config.toml
targets = ["reverberation time", "distance", "source", "number of effects"]
hidden_act = "silu"
warmup_steps = 1440
Rows from block 6, named by matrix and row number. Each number is 500 + 40 x the weight over its row's rms, rounded and kept within 0 to 999. All counts start at 0. Numbers have three digits each. After the name is the row's rms in percent of the matrix's.
# conv: width-5 conv (model.blocks.6.conv.weight, 256x256x5), inputs 96-111, a 5 kernel for each
conv.57 108:524526522460474535561452491466459508526483550570456560440455511495540436588538461520522500523516522449497504493491479483490472501527543511482459513511470505540526508520518524552494530437447499447476503462506540475496514434507525456434458528
conv.58 110:457475564537500480490492526471496465487473522498469512537504477540489551481537531488440517510456495541539503572474485480480591440537496488509516490540510482449504576520509467439564484465511474504471459543480494510483437522412482465515457479
conv.59 087:492435526513538481502501505516516499474514474455523561503477503481485523482446560536542530444512536512494476565518424500494514374546528472481536530567482548550530470556481466456494507522493476411455457500478531472516503491503544476480455504
conv.60 093:544526546513472538568449514471501452538491576498506458517545449470506464506566480481407485497479489557566515534516506507480525487502488462503510537540525519515451542490527469511556540524466466576448468484529558544496485498481545504448500480
conv.61 095:520534441494580484486455433479424455540518514491504535482495549499509441446464466489489540546534467562556510545518498497448484474404414609487480518430568508502467559494438483475436487480518441483470494566514406528515466526476475518466437415
conv.62 084:537541487462581542504538541481460532501529643444504505513484430524580517524510542501532462546504476488426446448518510550521508476477451523535449497487523509500362496417522429461385459502520473540527493527562501536539542470430471404467467518
conv.63 109:487487482421504552507542473542535544511481461507478419462624540526414508479523497529537480499504491408476529519462455506518500443504544399458456493509517537510451497556505501480485480541447586557519434459551495519554440507506453582461460557
conv.64 118:554537475494516505514450521493449548555506541536569523532453494530498442460508545519498512552453431501543532511567527583510480540501487582506462496485506478511583492521420498502530555507485469500528496513442567539540480473518480532491454484
conv.65 108:503545503469460455482476513517430508457535519509493480510518503469461521601531500486399534501566484520537514485459522494577553517508454547540498518510506480483471463508522551476429433485575604446575546437501491463507402510534466556490480478
conv.66 100:480521566514422519457502507506428509462492560586532442500468539437491475500471466468425510530537542626482474500459480528512491470475516502438479526613440455510448507483507512486459512528487488487551500442495497508593531468488532487483469483
conv.67 087:435508536513578499486583487504531541440427436480542473537454543411560514512510502475432500547496524507427493497511560601478521531448524543476558440468525462543464511453526470518526522433527451449532471609505519521530442400501544461490454484
conv.68 102:548481512484547543434501490470435491467519557492454495535520524609483516492516497473576438467567474479498532565538468505507435503562534460465496529531442504480488475505494489485584514491438470560506553486484572481513446520525516435499558452
conv.69 095:476503490523503525450500578475485490493465514467465366461490481437494573501526481451447436449514511444472500583499484495597519603458417589528461598532561521496462535487497514482449494497548509450551535460451501569545467473404494514481434529
conv.70 096:516483524475450532531492497473531477486496536538537492531504507489578573497564541547456422555545510460429600456447437524497471471501463499592421535482407438483515538533550517508456477524571530489452433465498488550501488485571452436510544483
conv.71 093:523483464441486504480522531496526472530548565518513482493481472470499528511502492486457516525450436432502411500470450429460439434473570427483440474546541474560528502470529426485506588478522603454473541427579523502498495462498514477471460552
conv.72 137:485594461511518519479502485504568490443523492497559454544547464495483511556494506523475520487509539490546502494490556459465487477502542478452543388539517471539473506472493572459511472563481509507523471545489485496483525483478537465510504478
conv.73 096:509497509577548434522564493488544450483620503508495440463493461559495523448528437515496427470522482532513519547477480460503561558489477571495482421526490503508465451471514516520531502456438541448527462518466454518453487467512498522487480446
conv.74 127:479481501487524483472509594470541462537528445458489525475573540503469524533501516457447549541493425581461496524505533496481490554519539423520531521477472454548501539454525513514586459526523458533445542454435571473488449505518456488526468543
conv.75 090:534424478507422525496470566585538562525549438500500524486427497522485513492455512528437508510529482549526514493542470474532461470499488535520580484525455512541495500497454552425506488465514580423549487459514496512531512501569475554441521493
conv.76 094:475471535504483471494452504516526449500468515529542503467475372493544527497442438437512522527507526614547547571504549609528463460450506550435551478486505487529482544556510474514416537469503495439535504514482496455506523553473577496537493442
conv.77 096:424515531497453525562474507456540500445539497556454522492535549501453394524564484439485548455540521479515511484451518565509488447442515532572502514422445577499501536540535487527489479442464531543459449477535530542533497515612496581563534492
conv.78 094:536497503516560562474492471440549538562489609486518551512474499565489542492542514481506530489502436456516489498543532325425568568551432486443525566492522533583521416510482592468466513539475430451532448414487535472458543555562505440484538530
conv.79 123:477548569507497483548466560461502491488472533539419501489512515528549499457493464518483534461533502499484486504449479561492453563457558469485464584534481434509582573487489509499515542578497472433531471526441539415499504533495519534423572517
conv.80 085:413506507454514429465486438531502506510451425572493455463452511480468566540484561515550519547486622495509510471448446530465523459534560549549398518430501519452477514489441516506465520481545562588524536510553507542482560484483510471454493535
conv.81 102:490539464481507464538482531556478485541572461487514541575489512574502490533547516516427507562520503510445484521520530447493563467501458535496478522500448464474446451422336527557510503464468532525525522580460400582511491478524504485448503537
conv.82 092:493461459450537445454556501480508460476449464495504419513472486439492554594506518498522482537517506464507572481440555495521522523449490522542472541520564510435467564529499496485495474510495490454429533485536462447443516516565405425487497561
conv.83 107:524509550479503444492510523469489490457550479425492549569478527521535532485457558493501490456462469585432444510486492498522488459437546551426522440516472475514526530539548490479523477560523473539475420546525458528542488518521528517466549515
conv.84 086:428478501481463475438496499483466485474500507503479533527551496440517569479468491524551451465450489517507424464485434551501493461466480493502580527415489490546520522510507440489503520522430479478437452535521572490555506580612500542480511488
conv.85 079:498520515441520396542488541475486491562452468565485539498539501407490491504486558557486498467457456469516430532432524492466562493490542574529527563514531530495493456481493553516484545585497459557517605462487515435530495475418469526476511462
conv.86 088:500512514458483561477453434446508468508482474554499502487512486441465512480515543514486492515520540461461474517411469523458475493464515522530398480558529476418485547554478375443554512513461475500470447498444504474521511534504574551435384480
conv.87 101:441546472470536510529458492579511491501490455540561523470451471453520491463443524546503474492451417531561525536548499496510419491531510520367531557517522521482504475446516533427512493461535553497444575502504514510404465531570525494450429578
conv.88 085:549494579496483416459560524531413559550479525514425471559555438534536475518480473590576558533538493524541578503518474451505519527523570427461447561520505532558602465593507490510482450454509485564544479415515473515491472506486451504549497544
conv.89 105:449454487517431445464521538602492507496554491495524513554477555484486495510495490503475543437509552568538513545510475504418514494586555445493498490543543519484438496498525550523508491493577507419554495457474476529487565502460517486511492504
conv.90 093:427496513512483476455544483426479494498528518500513416503455483524438609577523461515500542538492463478504496412454485500416510478524480512496477523546526478496455456467514485463507510477533482568541453522477537481523497461485531421478490573
conv.91 096:504483477436434524507545568487434483592483541503505567473517495467535460523570554377441509547485453477536483497534501488508477512462587450506549473416463526523481518426516571509564528510491487478580466543496474399466458451523500497438484610
conv.92 119:509487432563517495477442442505529543515480504498509513479452478498499489537440516570491531481519486515487629474504485451489472477511528499473525530511502517501546464442527574451477511540539469464513462496516548515424466582481499492472521474
conv.93 075:455518481463503483496501435559438492505434434418442489457490437533460462496549481453500457514483469431454508504483454508505480494491504503519496419564449493455456549524545503455488474560530556576462482497509578455472488486433524420511494489
conv.94 121:503525506433544553505456491452490507568453514488552479512549447500440567603490465442550583517475539498499480525522471508452505524478551494518429495545493444505546487530501448534422490566463524500503498465510452510555448492529536509482459469
conv.95 089:563591421461490446509504499418495455491484497425507494562522553531566445471594463511493573552439493454516474449498492529535484492539521521507500473513471557472487494450453432488489529538494547528516499469505465488472547551533520442482457543
conv.96 088:570453531525400521565542489442469503471449508509486513493431462570444481477526465524558506449518435401529509547446550495482454487531541499474565448461519536465511493525507562467467468482447497475458504475427500416541523468531444507500490526
conv.97 102:497414501536545509519453495515533476518422466522501510515483508549455578513512506469536474506488533458480512566470479554524544525477475526467430506539466503512566466461491412561498477519533455537565536487500585549543448464522475512523542592
conv.98 098:542446465488473469514444477466427496515556479455534536535473511516446482526497485433482540517507529445423512573594498550511470538476405463491549493504471550447510510547570480462472540410533448524512414497514466481459489543449412517550476578
conv.99 092:448553515447519470459498447495584513518450467498508495501545472525555541506480479481514532452556516513534473542531439506482502587553454537435471544483403637527544502533543504479512534495458508496565479523503528475511499592555536486572505437
conv.100 092:512524512514557438517546532505539505499487492466424517535495459464479405540477489498538466529485460471442501439484496529467491559468503463496512553500430551558542527597487579455477503553534456502549512487585527603575554476507567485460495525
conv.101 135:498561527456485471522579433549484482458465532505449482530518516414509540471553523493459450421508551426577434563455440536458528398572504511588447539435509530455496527543443473571489439529477538499509465450584468543508514490497496460548525479
conv.102 090:467494437482503526481520537457529561507495528502454491533512475449481501427485564413542521446508538448492509493522514455503486499536473500505558466540497448460543490531459514474493554498491504462498457450475470471507523539424506478454491523
conv.103 109:516399512561502437514466536545510513542524457557557456464518457557474467542484542487443502475504540481527532470526493487533484500466532497511429537540485504495540467497430510572545528438527505506534502451494447493455538463510433534441497545
conv.104 109:435451457549509454486573470512548521466513554455497465564573507527463436545430494546489505507531499455526478494527525510496561449435555556495445511480478530493474496531486533430513554577493437490464477504497506468468523444471554494497464466
conv.105 096:499526476431477457449516509487440496570477500528505471425479543546459437492504495479568488538490468429501437524515424467444502492483464507480514511543502494426417482562440464499503460475495547537453540461484466493566537477471489497515478442
conv.106 107:540540501482440502542547501436542466421477495454516523502476476461463499528529417479425563492507500566574487437490552544550499516468487491541533535483556611462441506519496475498503498509486515457496540489473450504433428493610480493493505489
conv.107 104:468576499578510554460395488496496535477463547499504451555539502469496524489534445445501480482461543513529528484493505519517480455509498579506503508478477523531576491558519497489453489444451499533579437447581472572541501463487479478430497517
conv.108 087:539523498508468441492483470521517481543531453590438482551408474473438463543503514499549527511521495536489487462516492460516480498512564459487480459555482487463484516510487481422529548543513525500425520556423511555552551533471485492570465488
conv.109 093:427522517478498436510555462521556573494478461501497435470493401521487490507526440507447568561496488511472473506440475506488480497470461522509498466505497483526526514519525492504499524452499504496542479478475537476441467560491475452531552481
conv.110 091:505465448516523554518500524458483498485562500452459548554490524446532559481531435508527521511548493487556427494523511434305488573533502512529503507488480488433473565557487518487451461443442484511456500543473459528499504485452449435549583502
conv.111 087:541513580487528584523451454512600590471512510492454533514498498457473461427495570536480468432565544571478458607574557522453514502522545529542477493428511491514467557430502450506508479444497487448448477502436546485522487545524495510520528579
conv.112 098:464495489457588437526526526442570520523498566497557523485528467528536494585534521471515416473529457437560535455513443556506564422534516570485495429480511467532574431525505481485556480521515491468540535460524469512486486491533504484515451519
conv.113 114:473541514432495518512362552500524368417558503532511539472479486488444527533506559543458517565444471527492485470418568495507473521470481406505489513593506493502570499597509423426513448522544479496508536505481417542549526508537474491458475502
conv.114 106:470484450465510434521621565459524522519474474394449525565504474511518529511505579470547481516518515452579460511549496438525477478538486519508522545511466481485546514542509480514407503506522466503553540462489541558612479434454502525493508387
conv.115 089:474475451427532480525460545593513539484534492541478519540564490453487464496464473496415483405540479452479423511434478480537472531495508513469459502421477509435530424371524558523380481504508475449488622578495515455484521464497441532492510478
conv.116 086:479512554497433529456491593485443525463538495410580529511515534382511459517510465463506500518549506449500537428482524521541568459445425583456483515536462523457526488552459545541483527448453462504580506521438544513494456509548573525503501459
conv.117 103:518480485503513446551505548542515496495485527513567500515459535453551448504493500478470442528531604436517488418529488512458564476519421531497544462461464492502418506503486501501483499525554501510514524482534477531525543427520497428513468480
conv.118 122:515439456554514536508410432510490432524512503536507549545454526470505585424501520461476518455537532511524571502482443450519530458519545454579463567506486520421505506503563452544492475479489486477542484519528476539532504456445481488509479535
conv.119 097:616515451477465482513523544537497423413471566467503489521540510509498531485480487508498492496539473441515539532470454517532478497571513483568456523517486521484503539519458528516483508536555486428550486446469557461458480507477462470430535525
conv.120 118:443517538523470539442572499557506571499392548501540463512435507543502449471489513464481522508514515495548492533539391565586486433469488420488530522516539499533463466482470534507533441526488447509489512530520507484543485520501520492500456459
conv.121 113:469479471542461431500474489487545527482481475509449501535552545524544488453510489481517488491467493560459510494512541455487540459525520511488504522504488467507468552485476504522495463519539462503526461497510489528564472478474514496552497445
conv.122 099:499488457484445476510556504457504514555515443494515445478447420494488484480419466504584545524588558491461477598453476526496434554581565486573539528461453443488538557477419577495554509465468520554509453503520506578567505466461493523458413417
conv.123 118:544460513490486507499515532541487524470471479489523458475557538488516471473477427518517548541549509440498468536524481462529529503544489503480557470493473566436520527511465501425531503550488517495540433514508508583424497531467454546479494489
conv.124 085:519550551488485587546494504550537518429441443556509437468469477460527463506438455460520531506474512520472516475607613532520541558585536427456470486488464501433558533502517496563482541451482487425479536564407494416437507533457530499523501416
conv.125 093:539535535500499455469469444530491447502561529485488484496457512504489504509470481523529472467565558502483503524540501401543535523467488537487480498516520508546534558494518530509553490406526502491501462542523520480479473487518477403510474484
conv.126 086:486480561499528494563489448510525495552427476479535455535509497487449525535431478494577489467395492543527524464489490473546475512464479457491562545526466482478472424490484436516536467514470550554480486515443495538489528496483497501528472453
conv.127 092:469511475426552527555464411491589534464474464500564532503461513449465508562539527528527495412496464434499441460498494579532469453527544490552463418493462465447444544563478519521464596516475507453465534524507474496514542537411525452441522510
conv.128 091:503462491492497473514470545540466599465475466520536469471522482503490502535439622550518424430512557522356462464493524574468496488516506491524483499521442498567456464513473514464531412516575498540621483514521475531512522481443466518473580561
conv.129 089:496529592478480561548503514487537591463547462523557465425587524521403442436561531528467473436578527462479523576522516468467377498559496532488443423442482517478529507488522500471475578492573514451522462514510552395525521504528460447499483514
conv.130 089:466480523516510541531469507516461466547501534440483435489496467447495464514441523521491511415508457485463482473513490489546469507478468511469515498450527453511522600488553495510451490436507432446548550407407474452564355526522471532420488532
conv.131 091:461522482547438526454460497517539517488563495519489504501522489477514452439514548532474499469532516489462448522497494559500597578489471579560515394478481480506402462507539547483492562496475512512554455456492515466447456548558475457557542473
conv.132 097:447500547511489499510529473468565545445472518530552561429442479476438474521486513522546493600438604480474476497474546472525531497467484523483506487466456442460562491541507438535467481508561555516518461475508507451490501533408527516424550491
conv.133 083:509489483577496506475416482424561542528463446452503448442449557604427493370539530551559509532511489489438468526448425509501452471427508526481472570513596518560515495541591486497527477495592525502516468466509556561536499573513429500472474514
conv.134 104:531491485528514548452468574414542499495523522422427503602519432499542516410526509464500511484524554521473587539497501536539473492537477476523504505434504495408523508492543509461503524545474519508448473488468591483559521501537440512539440486
conv.135 091:511468478453487555490454572498510462435487542456471458505531564515542515523470519556578475412490453467550464502438487491479536539492464524560500466421477519473494550474534517487542575527502475525548500529540537493517460462519447513523475424
conv.136 100:516491465457561469531525502548512531466514536444499450537530530512501512500461502449508480507508434515464570501437463504508462496546463520522528457480482528514521510415451514594498542501517504539503491436542552394493440483505576368468492555
conv.137 093:463496507531523482487460555582499492481483455556566602501465476436561458455481516503554512424431522511575465500493533547571575536440442516469502519512563462484495490485468490549525469478498478465550455495492491498562471472487507526594471505
conv.138 096:382481575504358579421498569495477475537449517486561469456589477433494558452507496445530484535578514535512451428431500528460488491557505483481456484455528488510460527467443451555409452504561511535499480489494520520443480559511496547575509519
conv.139 095:541545521503487530482505542516517455439522551493513481488487490463432512489480430441545497448522500535557525472329460545496486491487490491488469519476506485517595479478539529487507429494533542531488492501546504404526494453446406574475465447
conv.140 104:505466512522552539493469495496526492485459484515494494528520486532529535496554544502463538504516456486463461508552496540554438499546524477482560544498484523529445453505531472428510460549491469512448504540514478498549512467460443566503496564
conv.141 109:426595503479534499554473455485472478461461527456597535455474456579537500489525451518515549451498570468540457577467466491512545507499510492520499444542526507543509461489463429602508506497518507532446494559471517468440549493491524523379461542
conv.142 101:536457490542547501459495491469419471537473455612485517529498566546449505515503528504468522422560525532504508529515485441478468558525473491533475537414609434440443507583476559416492538524486454460525568445510490492442484482495505534438501480
conv.143 099:575485460485567538465480480539524507547494513562530499473538509490477539570570510476506503632487449449500455527542502486537529519522485435473504488483538529491471462444495558527460443493441479507452504517536516467482514519476539477481528560
conv.144 095:481527492526503579520457507493496489498488495509482486495503470487486511491512511483519452454487505521506507468492485568515476462471442553561436542472584495479469583552477506489486534523551570457523498511544445393473476479508495507516585469
conv.145 103:549534483497476513476443556489504436492489506403537497517510545499455499561454541479496510512518520512512527456504528471531515466529526504490514537458535524483428469537456444473433521526501532467467534480467458620466458495465479551433497499
conv.146 100:487474467560409491508470489605512523598449409470467480481477528449474508539459561528551422493518511532556511516497537504559556485445517467449497513545396541447544563522533481455436534474530510508524494507555429501506520491494478482506593453
conv.147 098:469496447508467442489506447506434432513460542526554424431453499480487511462579522428481449463466535552489456565580498481510530546484519438471533463592539503586459446580467461480499440456462470583505537497509546450526531495487506537514531435
conv.148 154:431494521482515412619465495473474482569443523518458602464534488500499529482480470557456516499512522512468512547447534496478488517456538513470482537438457489487536483528483468512466451490506505508473494456535512498455456550484477536417584460
conv.149 103:554471505458471538513496465554427485490454475487463467584490433482543547508522464558498511561487502508478598479520414494491490485463538534533494504501475473455459530545501447489495466490526553534501501573498506431506533428536552468516522486
conv.150 098:511519501519559517438552577488466501466464510481516585486512377504483457576522494478464553457508477498525539464508525562465471487533525508488459538467573439453397456512516454474467476478428536495497554479485501423479593516560478461570494502
conv.151 106:447537538562435539493516466400524436424555488451490550481484443435534514538515479529532481486440508465522516433523510516525547556424450538472475469506481518460484543506466504441484524520529519536554416494502498528489436482609603510477525411
conv.152 114:518527514500462526497501496472467477437571503556502490514480443486445576452525480485554438499529519569487536528450552489564501394487526508484474520495490493490548599443492498482506494549356541465530503497483521536455495463530539433530430491
conv.153 085:419463491468503555466543480540585516522600551499497518503516467479508530565442460551497516541481480437550486523502510534482526470450614522473463494494558502538538474440464457552577492513496519555475472472512475484482473463483479493470509523
conv.154 105:537492476474472545602558377479411416471572532506506558555414468526503485545511564528451421501568504452510509504456512511542518470488465523455488474509518479540517452483545586487429528497459523531512551535554459493398493478509553504517526530
conv.155 104:415485483539488439542555454521482533537518493517546460476531519479524530546422482492531483483498477519536502507521490473504486520560499520480535468508436483490500543517371526491437469519488503584519494533445480454453487450530549491558507461
conv.156 107:433564557538505462527475472498444470421470485567543489484566506524498448518560497503434452479609566477436469429566568537521485492452442487423486492488533436517536527543423530523508544498500499438519502576461442478443495538540531493469516432
conv.157 104:493545490448557521514509480540492549559495436508537490483579537411485441481494424525470458478504478459548381496513490491525571579505481496516509518463538528475539530401474432436465538528492464465493464560562482490438450451498459561503529442
conv.158 079:554498457449462531572504509556501544539594545572473493515478534555506460448477529521548499501474503482484581542557489557543490495597545474536550582516400532495482443528507453473467564536490523455448497550528524504509509480513503481570587498
conv.159 092:490555518550529493521548470524590526430476511482439485523481578535507485491591520528469496530445580590498606492531469446491513477504487436495487482470517541477472454501489451491504536529526501515487497459514487502489488487561479523440485534
conv.160 096:476527495541533507423468473510494454461506483566554496501447420525421516527504554433547544502443498482435555422527498513491487495502460542446494480589469469528460519505486469565492464475500568509563437475552513519449438477540547487556425520
conv.161 114:499533560464479566508524431520456490501557452551515476475558564476479504440532490492404521483537515545430565541475490516464473522492418493555539489487446451562553539511377504545555543474468497488492484459518550561488489459487482523466471531
conv.162 083:580468466456541498472453481457450431531510557426498463439530484471534464610517506488492500552561540454496441522590522526522499502489408476483483545503543510489481538525465475534520578446544483532467503508546564483498557461490483451528519410
conv.163 095:513522427519436528491521551396542545420488534458553467505423472548481532460522474513496507566552519420495406518474567504525483456458443504535538535556476458477505462522532494490523529476443503447434501503531492520467498533500518506572520455
conv.164 087:533519419477508502475442434479426443571564522511529546487497468518473463524453500463542488387416474490556495495462526464461507551498528536505502502478504451551466414509542504471482426446500466524521513582466426564465512470432546508536474430
conv.165 094:487540494489479525505529535485427504474452378475473414476523504456488447523535522476497526515483490456521542460567470509517497446489472488512429524568473487474461516544498446419442533499549521443505526496499478530498540482508517470523488521
conv.166 096:499463490514446509490461463495575523507506508550480453501514535587474444467529466465485551403514497459493416493507523450526466543559562506548486460477518506522501410485423515564511488489495461543489464499523512532585532533432503508469536502
conv.167 090:475427485558538488471538516551537458503470491591479463504480505522549581522530514481516435473523511491426525513533504594496486496480490513530509460544503445379523535508548488488556494549522535425509496512536491502449558574472559473508496531
conv.168 089:489462470441584461462451521492524507543515476522429457477539484489482595486532513418500551447478440474495555549511526466512469465487509408503536530540583489479509490527503505508416517495487547489599467520531528490552587477450597505541484554
conv.169 090:561548447475477507508458510454511513500472514554460532421508488457548513439510503496482465511443446463476536501471453544444496465522567393513431453508586542431451554493527477480420481458547468476521504505503492488515535492486516501454473520
conv.170 105:481486507508507509471487531518493487507490508409475498566574526483490547539512499480519491487553434495470487506520500540505482420512439485489543577533490427494537496522505462536463551521506518446542569486493463457564457467491489494550483488
conv.171 111:503497507441515576502454509500518418450525516469529524417523478492503497526524481496502516538543464535429538543442509483458487525566512460469465493549552489404411565489475500450544531543451444494450526545526474530472503476514474499477507484
conv.172 101:540523489555516557513571492425461446530586504485469488490517496480509485504519553480521534533502470460463500483457446526440411510464616431453492557471499582508384429549476525486489503479525488489506536534513534480537504450434511481517466487
conv.173 096:440456530508537486477481541523531480488554549466495523506512530483575521508491541486501428556493436445379493500562479443540458533485594492472509524537474519523501524541431512475484504491494482456554484481454463451438538571548516516613513488
conv.174 096:499483537474526429488493452499481458558553499545522547465475530537469457477458526491497568526485605490493503520539447515439468486514440429400400524535510547447503556508437469498523512448521572496473513554474474500456503502565512544464516462
conv.175 095:477458451514515461562461492499571514526520422570573455540534491571558452554481559534523430496517452557563448504548426548449480492500461596523447508504471442498541511497449537496416544507523488526509469501527513436481496512521464523542559513
conv.176 099:478475436459512495432539476555514504482510564471537487513519444557446496505503533532451446543548487494560509406424477471474500428443496524478534542494511478510518530547480468464482551494452472522481504540513526455559480498534520612481583436
conv.177 095:486475457505499474524504470435535567601481399416497527490543567523440474491527462484528475514518489507466457476480542472491477549503454509466475481465492564498463490528485518441521500494476464562563575485444480523482477472555496482435473524
conv.178 102:454474469530521493502502543508436424536517565530514550438494587507482492475526589565460417495509521504495443428478507551489541529499486414479561500447518507516465575505508434472517597553512466438577520485539553467543519595533466468482491550
conv.179 090:500507489522520530505505495421503515491496450559532465554470443474464509469511496514491438515445470555523455471495487500433453577483539502444454488512576424474410496565472415580531470466558481549580547510513503431467489499547535557512518577
conv.180 108:506441487523493463455545478513470497522470530437481617444559501507567518579557428448473430437568562487460399427516447515469478517550540508508476515490534534527481418540480529448482546608507490535451481525569539514445544420485482565537491451
conv.181 087:523513518436510516487492484431476474473503512516521473531491504509462491441521502560516442491470513438534476506477474572543568462487551507547576503500500562552465580466482473544545533559526539461463536486518456520527542503467557491531553440
conv.182 093:496488566536471521545487474514485444483508529549568455476495530549515508461466495502470533490505465527555494509538495500479521475500466482483508448501474501572450506559482562511510476514523442530469495494489465549458452442508488508508508532
conv.183 092:459468599501569473518500493499546488496498546490457515494497520482528485439600511482450501498485457542476532557445460466497497525464535469570517471457451493486485502560484448512452489451460535446443495487516482577501457484439504502442496420
conv.184 080:489475467554590486538482481414466559505520423557579474489580452459402528537521560453512483561501463422524544514511430550584530554514418505408487432525495427574433583433507426496496502525503485464496518459465538519492504523484512521554507511
conv.185 111:493440518532499495504532480492473439415527559553550485496450484479567518482467488546497480504468425599422487478519483537482519493485579476467487567508444511467483431549440502529587527484431513514553492497539415593480426552444534540497596494
conv.186 100:484500569471496490498560521503471464483474562540510481470543552527479513483524479457483591548495572508473532430433571505523397526583514585506462506470462447602487458523477541519452579444466472513551529415571481481488542560480462523436513534
conv.187 112:539492499460523475418561547492504475463501453460526406538492526489447554423516530496515457569437562416461440446527509535526519480499464478495564439528514553480472568497487525445510450511487490542478509498521502483472559487525492513591513436
conv.188 097:433456500502452523492479549460523528541574496542496507447508494512469439552468517492463517468542494491566482540489601468488514521456484502464500523464484522493518515476471517485462536528499614507492465596496519545448487530514455521450530490
conv.189 104:424501585492480443456476516534423500483442505503573503494569492526544482411520552475492501389486507504522514530485489415518507480505498502486485526557540471495482404479531468476568483463489571529472507529495521511555527481470498507453525500
conv.190 113:524488551515493486455511548539478451503470491517403530602456475463519551597513541515546531537503527460431555454530472528503508536599510543517399478431560484485487538484506506424498452465508571518490477438471502541592581497446434486463493465
conv.191 104:486405444484567519436481522484484525507504498439544502472496431543531502488429500551590520495521474504516517525492437521513486541538508511495493540573393442480481489524498593460467483495577506542527469493504479525459518431514458529493587540
conv.192 091:461461465524522508512463545509478467486485460558537525505560432464517507469576505438499498484517508454460406482551528441533476523337581504451557574554577506521509473511529520518492495515484526480520473508481558464510522481555509562554495506
conv.193 083:555493452455520511514505490452436523492491508458501478482406492524497402441534471528521444461479433488512492477563566492579466573517419508473524482456436513551540471498427542498476476474470558490537564472522528366494510523451488472524441506
conv.194 107:528498466433497442581513495525450499471452504494438518565491490518486457534501461525539542447477556455560519478484496476501510539498484496462505522479516500483519465499446517537444497479538523499470455481519471590441542541424425465463491502
conv.195 099:513503496459513500461466475474436443562500465529495501505449510517523438494455499500560501472355440498561588581515535412534579486488454463540503497561588406451498517550544507506433536524478495471450485493595420509464465455524446474572479548
conv.196 097:470493468468524545571495515480439497505592506521474554514468575500490476505535492533526561550491507488512509484453530497542517522506423524554537541471479520483468515486470507521547509481465512552505501525475496479467408521406505553495417564
conv.197 100:465511525534533438434545480531438573500494561480471508523506505491499529534450499437580481532511568530460447505456489526512506450497491487474495531454517497545512557473478471571588495466437537533501431545502489447510566530485522518437490483
conv.198 103:526451482473491441498515431511488495544430506484428502532544511515566461445534495543501551501477541470457437492486500509519486471531519530433482535481447495592422538481519484503533466465514505472512482508480520553481473538490449536448506534
conv.199 102:471493479483518508513478479518467509450531537493474509472588491454503454489469525445456480541500549469483511530459471513519472546491465551572513472474494490523504594517466517472548536425498510493495506535494499504512496462484480515527529468
conv.200 094:498504458398502487467458559498509498526485505568412501475483526425509509488490536499449526555532587431507573584451594467567498488507480498515448542492571459426544480485528472498529540472494444559478571531530515521504540458521471562536495534
conv.201 110:391462539513506417536493491530492507507511438408511599581422466475466561544408472525550572527513505521528459511498563484509471495494548476501513528476486446452506488438450527414547498515507452398555521488517550425565515497547484557467466514
conv.202 098:598541467484469502472453518570525515515471530492504538397509499447498512524493482528565472483439534486521499535529510463518436584487561490492487433557524470527536430445459441551504417469534466570490499468476520419526549497476509492503492497
conv.203 100:478462511505442472509508435569435500512459454508529515400525493512477409475551466576474470466437552503494529480516492431538515422467505502535577452433418545507533555528505476436541436521460552489512542512538464500517509567557480496481496486
conv.204 111:540527458497471449433497499499439453542532545463482484554509420403434569572553531474475445456536457518484521423505546479495472474441474532444527462472483474497583523459609590528518500502519496465516554483533493565428524510493465478421484497
conv.205 109:467528457519548520505461496499452510505494512373509559534521445452425633510591528488407526446527471518508549453499523549474542535541490526545560515507497528512552412546480448450523483544463602540542474513471537513469500488558509528452527539
conv.206 093:470486519533472493460424448523559511494488460542592458547480494582529453388480488507502505522423514481469430528503443465545598512524522555484493524443493480515474497570522560477416529478461590507507465497462496531446480540496477581540421437
conv.207 096:475465472507491493516566507494556409407487498549511493465465509494457510540552504540456539510573466489439535498462508468506458521528469444539460535543528479447542452437531532550410511648459457457472475504512466500499474566605540420477485477
conv.208 097:509501613443460491481588566489501514511515531533570532398450514452516494444528467509563498504423498496515428514508446481526498482413516465525544528498519540421462472510466502521479515590573477536485441502497512486510480522513445470487523488
conv.209 091:501460465490474489516471545434541470444575473474546547493440546484521495444506500496526523566548502486467464558472494538554457483482491476443490488489478471483457516592465430422470482515472484455483476481444520477473500532518554495532449459
conv.210 088:486484533555478520483443459437487509514480474543410459529509568496472482552560505483442558452486519499505469446495511503494428458488507536515516441559478461522494496486514509516447446533498517512514485514473540484470551580494501470591563521
conv.211 097:475511461549473583418487437493505463448524567571514467485483576473525505500595564477460542534503476375399455476492493483526489541443545452511598531426439413535449506500481485465476513485517523514452490483498539474471551470523511502469563545
conv.212 113:526432579551426518527496533447481473484530514477501451505529487517514475478508517561434472508474472531413488592526538444476465514521549444476587537427464565516480437511480506459460483444485474481540432537492501461456471482584524436524438432
conv.213 097:464523535530577479537480463493496521495472427507504530469480429451568629555475544564579456508465495515454508563477507515525467494480505552484516473532545501488520530498543497537470499549493526529515491473443530450553485481498557470438437436
conv.214 104:502524437364616502493432450553425418527462557464483480456514507521484495495483559526501525490517507450483479466477526560532469446499545538505472496518429563428457492450540549484442514473479577529459539483494495431439507572477509440537541499
conv.215 103:462489533461485444465508537542431488583521380500610481462491492492532546494493521583491470481515515511528467512484512486604516492471420498604510493422472500517473561491497470489447506532588452486524496441392525495446495492533543500468398447
conv.216 105:512514472419562497486550546458486502449543489501499540510500452530547588490497480500475511537556489501506497448485515554554457445552500491464472579524468532444419449503441476496534545526423462460496468477527471497491512507501473512524498517
conv.217 088:502506534477448490536555546558557487490512516500475462458437478476529592585526521486446456568499517414432558504458503470486523503520576496551520529512500531503581539485488444479460513480447535471452449521509483491452534543490475487509463477